Rows from block 3 of a small class-conditioned image flow-matching model, named by matrix and row number. Rows with one number within an expert belong to one neuron, the router's apart. Each number is 200 + 30 x the weight over its row's rms, rounded and kept within 0 to 999. All counts start at 0.
Before each expert's rows are labels from the 100 images, of 14848 (inputs lightly noised), where the router gives the expert most weight on average: "strongest on" is what is common among them. Only what is clearly more common there than usual is listed. The data: pixel-art sprites of 400 made-up characters on tiled backdrops. In brackets: how many of the 100.
# router: router (model.blocks.3.mlp.router.weight, 32x384, trained with AdamW), inputs 128-255
# up: expert up (model.blocks.3.mlp.up, 32x192x384), inputs 128-255
# down: expert down (model.blocks.3.mlp.down, 32x384x192, transposed), outputs 128-255

# expert 21
strongest on: red (37)
router.21,197,162,172,257,210,173,166,215,228,213,174,168,199,158,156,210,186,207,198,210,171,209,195,205,203,215,198,152,157,181,209,197,217,253,236,178,243,248,223,246,186,197,250,184,230,221,200,217,234,186,194,229,205,216,190,188,234,199,184,238,220,169,174,215,187,174,226,196,159,194,198,149,229,194,219,237,190,242,161,199,204,198,291,190,170,244,181,183,131,227,203,179,218,204,157,198,152,108,182,223,203,260,186,178,180,204,178,197,205,171,194,222,205,152,178,156,201,242,264,260,227,235,233,207,181,205,202,182
up.0,206,160,258,245,211,189,206,160,223,148,169,232,197,151,126,217,212,191,236,267,220,145,171,187,216,196,213,186,176,163,210,192,235,207,154,168,194,175,172,185,176,177,227,209,231,230,205,229,185,152,177,182,262,166,167,196,192,210,165,193,195,236,189,207,194,186,196,170,243,161,179,207,187,202,210,255,195,192,236,226,218,250,181,185,201,178,253,153,212,189,185,181,120,198,211,214,219,154,147,191,236,216,169,253,205,194,239,175,209,191,187,175,133,204,221,208,186,226,179,175,198,193,212,190,230,221,207,237
down.0,175,265,212,220,201,232,215,173,235,232,201,223,200,197,166,220,199,249,169,191,180,208,217,187,224,222,204,226,153,179,218,191,154,210,256,227,203,148,203,145,177,174,179,221,196,248,182,175,209,203,191,194,223,149,160,237,211,181,218,230,230,180,219,236,207,256,264,151,190,181,135,221,133,181,214,183,153,179,182,173,162,180,186,255,143,205,179,212,194,169,213,202,209,186,198,215,212,206,195,223,148,164,231,200,203,195,164,205,183,233,162,188,207,138,211,236,241,207,168,223,176,182,205,187,147,190,181,248
up.1,235,154,176,164,196,240,219,222,165,186,261,227,211,221,163,207,232,192,282,184,194,218,226,210,230,221,197,213,255,155,241,243,252,185,182,125,223,200,176,215,220,233,245,233,157,186,216,192,178,195,190,197,227,215,214,240,192,200,171,150,198,171,221,192,146,206,203,224,205,153,249,219,244,211,171,210,182,203,219,205,236,184,204,187,202,217,204,160,247,191,246,227,171,175,144,154,237,234,168,181,195,187,207,227,257,172,213,238,161,180,177,189,195,178,167,206,156,161,168,181,171,167,213,235,206,159,168,217
down.1,259,167,186,198,202,194,181,248,153,196,194,173,198,189,216,192,244,176,170,199,178,228,182,162,192,224,210,187,216,182,154,209,187,237,188,230,240,178,267,212,200,266,195,169,229,145,234,220,115,184,178,181,208,186,200,238,173,170,185,205,237,198,187,199,188,214,240,259,122,198,205,180,201,182,199,150,259,223,210,215,191,198,200,245,193,176,250,211,148,192,196,218,229,231,208,211,205,190,201,202,236,170,232,235,221,248,214,233,203,218,188,184,207,182,148,236,224,254,234,235,205,173,197,162,235,247,190,169

# expert 31
strongest on: white (37); yellow (33)
router.31,186,186,187,196,292,277,214,197,172,246,211,212,195,204,201,173,171,229,163,237,177,219,156,197,218,215,212,218,206,206,243,209,198,150,164,177,197,174,248,206,236,228,216,209,179,235,235,216,167,165,173,242,233,217,238,183,182,213,234,246,229,224,164,205,200,229,184,227,190,252,237,180,199,179,237,219,240,203,172,167,246,166,227,101,169,181,193,220,174,215,191,202,155,202,169,210,174,214,173,237,162,186,233,188,186,197,207,222,145,186,204,243,178,162,193,209,165,226,216,211,223,211,175,237,190,219,228,252
up.0,196,197,219,193,158,208,177,134,171,190,200,268,229,204,190,150,100,234,216,178,198,233,185,189,203,184,220,186,157,132,196,151,174,264,203,167,174,212,209,229,158,226,174,202,223,215,149,192,205,180,136,226,200,178,164,212,203,243,143,223,217,172,244,164,157,234,200,155,212,189,228,173,161,179,230,160,221,226,226,213,200,227,154,196,268,215,250,196,211,192,222,157,216,256,204,190,154,189,173,186,176,137,159,247,205,185,224,213,182,239,186,196,140,218,164,217,171,240,159,224,239,258,187,209,191,186,187,148
down.0,216,190,202,231,181,193,195,205,230,164,191,200,157,200,233,226,179,145,154,216,158,212,174,186,162,193,198,183,179,220,155,205,204,249,188,214,224,200,163,235,242,197,215,260,151,222,163,252,190,199,254,200,267,143,159,220,216,240,242,180,208,163,170,210,180,207,181,228,188,206,192,249,185,178,223,155,241,188,210,214,262,233,177,165,198,175,222,256,141,181,159,218,188,206,205,203,182,193,169,214,227,192,226,166,201,184,203,171,237,187,235,209,205,153,194,248,197,162,242,195,161,198,156,232,174,241,195,252
up.1,206,174,174,205,208,209,194,186,147,244,207,160,164,222,175,214,158,204,244,201,196,238,171,237,209,243,206,171,165,256,205,170,195,194,176,278,246,234,217,239,253,164,183,242,176,175,220,224,197,224,183,180,252,151,180,234,147,182,176,231,257,221,203,214,176,210,185,176,196,206,246,106,156,212,224,208,232,201,193,176,205,193,194,149,177,211,214,196,244,180,197,187,160,192,211,137,209,262,188,209,171,215,173,197,161,220,301,171,236,187,254,173,231,229,202,248,191,182,233,184,178,138,240,155,215,226,169,161
down.1,155,212,191,181,193,219,218,233,203,185,181,204,184,185,221,228,167,166,215,246,181,182,189,194,234,192,190,152,196,229,276,230,183,216,179,230,183,235,200,199,174,180,198,260,185,220,213,205,235,185,197,175,218,155,180,143,183,234,160,211,195,189,219,140,238,209,217,193,193,160,180,194,165,230,214,204,211,149,166,208,163,218,194,242,205,170,239,177,268,223,191,153,189,233,148,148,196,233,224,201,198,251,183,228,232,176,233,257,169,166,193,146,259,235,212,108,172,170,216,184,153,173,219,219,192,182,202,159

# expert 16
strongest on: green (29)
router.16,225,131,180,156,231,170,215,179,249,199,199,214,229,229,219,206,219,202,197,151,206,201,170,172,245,213,181,225,199,191,199,268,251,195,215,202,300,260,185,195,202,184,142,234,203,223,224,189,146,237,167,180,216,225,225,236,174,132,173,205,219,221,184,263,177,249,191,214,231,204,211,186,206,250,199,202,196,193,211,233,226,205,207,172,204,206,175,272,223,197,209,191,215,219,144,296,172,183,202,239,181,130,184,233,169,173,216,196,214,172,211,195,151,159,183,196,165,175,240,251,194,181,212,193,207,244,152,196
up.0,180,223,207,135,168,218,151,200,193,207,207,189,191,173,183,167,190,219,236,209,194,208,251,207,115,215,226,203,236,146,219,151,253,207,202,187,230,240,207,207,251,181,191,245,224,199,184,226,196,236,167,259,203,199,194,236,220,201,186,163,206,170,234,179,155,195,204,168,206,232,199,207,158,256,221,199,194,182,236,286,162,158,222,167,217,232,191,229,203,216,247,147,148,203,192,184,225,154,178,198,239,162,227,221,204,194,149,231,240,185,215,166,191,194,135,212,142,255,215,250,199,257,212,178,217,188,152,178
down.0,198,202,168,212,181,206,240,200,170,201,187,153,245,165,203,207,228,153,204,217,199,224,204,174,240,224,232,227,165,246,175,181,203,183,155,234,122,169,224,194,166,233,242,226,196,213,193,194,180,175,138,241,234,184,223,171,150,208,216,172,122,236,236,159,218,199,168,194,213,266,256,219,251,223,178,250,184,164,204,207,211,198,180,209,190,196,210,194,212,158,166,175,215,132,280,222,182,208,195,166,141,227,217,141,159,167,184,112,197,159,219,203,238,180,187,200,239,212,235,262,172,228,166,164,204,209,191,189
up.1,162,207,195,150,173,170,210,218,140,238,259,209,190,250,190,206,223,181,147,238,189,192,205,193,181,178,196,204,172,211,156,192,216,223,211,250,217,199,186,206,234,163,181,196,185,233,170,230,160,165,162,181,176,235,200,166,163,212,137,217,229,237,233,212,180,177,177,200,196,158,208,164,300,183,132,229,186,198,220,232,304,207,191,189,214,185,226,185,192,194,215,198,229,200,239,226,175,269,206,184,181,250,263,220,198,190,191,221,176,228,221,251,194,195,200,209,228,164,247,236,206,221,205,180,194,214,206,178
down.1,206,194,242,218,215,239,214,214,220,200,174,227,195,185,196,222,239,200,201,270,197,163,166,197,208,107,206,189,202,201,191,183,206,204,224,231,213,185,163,166,191,205,195,221,208,226,247,168,158,174,206,213,192,184,220,224,234,241,219,166,188,140,147,194,152,199,164,225,219,190,204,219,167,223,208,199,179,191,254,125,191,235,167,159,211,164,199,265,207,211,215,188,222,219,239,215,245,168,205,253,211,210,170,193,203,246,179,175,205,129,202,210,169,199,216,182,148,136,202,161,247,240,206,217,162,243,212,206

# expert 6
strongest on: large (65); teal (45); blue (33)
router.6,196,238,235,176,228,236,196,202,188,206,238,171,159,221,250,256,218,209,174,157,172,254,245,261,214,225,197,234,181,236,188,209,224,239,174,204,236,209,154,214,174,215,295,229,190,246,192,213,223,231,190,251,229,204,139,207,184,142,170,183,220,230,236,174,176,143,199,202,192,201,212,163,206,235,167,154,91,206,201,244,239,182,242,270,179,200,217,183,207,195,193,205,173,187,170,219,168,220,119,193,189,181,174,171,196,194,187,189,226,192,181,225,183,201,209,225,218,242,223,201,191,206,215,223,283,241,191,192
up.0,153,214,173,252,196,253,237,196,151,196,202,173,241,178,222,243,211,219,198,225,148,208,199,158,227,144,181,222,203,168,224,193,155,156,229,193,221,186,218,198,159,204,227,206,188,183,185,145,191,167,213,200,246,235,171,215,212,204,211,172,217,189,186,210,209,211,236,182,235,194,126,198,197,270,217,175,233,200,239,191,213,162,284,162,209,220,256,237,194,198,197,188,193,205,225,168,218,187,195,202,209,193,179,165,213,235,200,212,203,199,207,204,203,215,220,188,180,190,213,222,199,125,229,230,221,257,180,231
down.0,211,187,194,222,227,215,154,210,161,208,179,200,190,176,163,182,219,222,168,171,166,223,170,245,182,188,204,173,187,179,189,205,218,192,184,179,210,219,180,229,175,172,217,168,172,188,210,172,178,215,142,191,152,191,146,225,234,211,217,179,171,225,197,208,216,168,205,192,124,215,208,224,201,245,219,228,194,200,237,197,251,168,204,223,218,245,250,177,272,221,193,170,149,168,208,161,212,181,185,160,200,140,196,152,243,206,154,212,190,122,181,171,176,248,277,190,237,204,187,243,227,209,207,168,230,176,247,191
up.1,170,192,196,229,181,240,220,172,212,265,251,177,162,233,225,186,219,183,199,212,163,218,215,166,198,178,148,206,190,204,271,144,161,161,185,188,192,227,217,272,220,196,258,160,137,205,163,180,183,173,201,125,195,177,209,166,160,224,189,193,188,188,137,168,196,175,248,241,123,179,176,229,207,159,167,210,218,188,201,200,185,203,197,235,251,169,189,205,206,204,228,230,257,199,190,198,247,148,173,200,233,190,265,167,220,191,226,183,210,207,161,203,223,197,201,192,207,189,210,178,173,169,203,160,160,176,192,162
down.1,237,217,201,178,230,153,156,178,160,182,191,211,203,202,199,235,198,195,286,206,200,172,85,208,218,227,205,221,192,178,171,174,252,293,171,226,193,179,248,263,208,217,192,211,186,218,190,216,235,220,224,202,210,195,204,176,198,219,179,222,145,219,206,209,181,223,208,195,204,221,179,177,190,232,182,199,170,218,214,232,195,202,231,205,270,264,172,239,259,191,224,174,238,240,183,228,158,173,191,193,186,209,176,246,212,224,183,187,210,188,161,100,196,183,188,157,207,229,265,168,277,139,232,219,161,184,274,214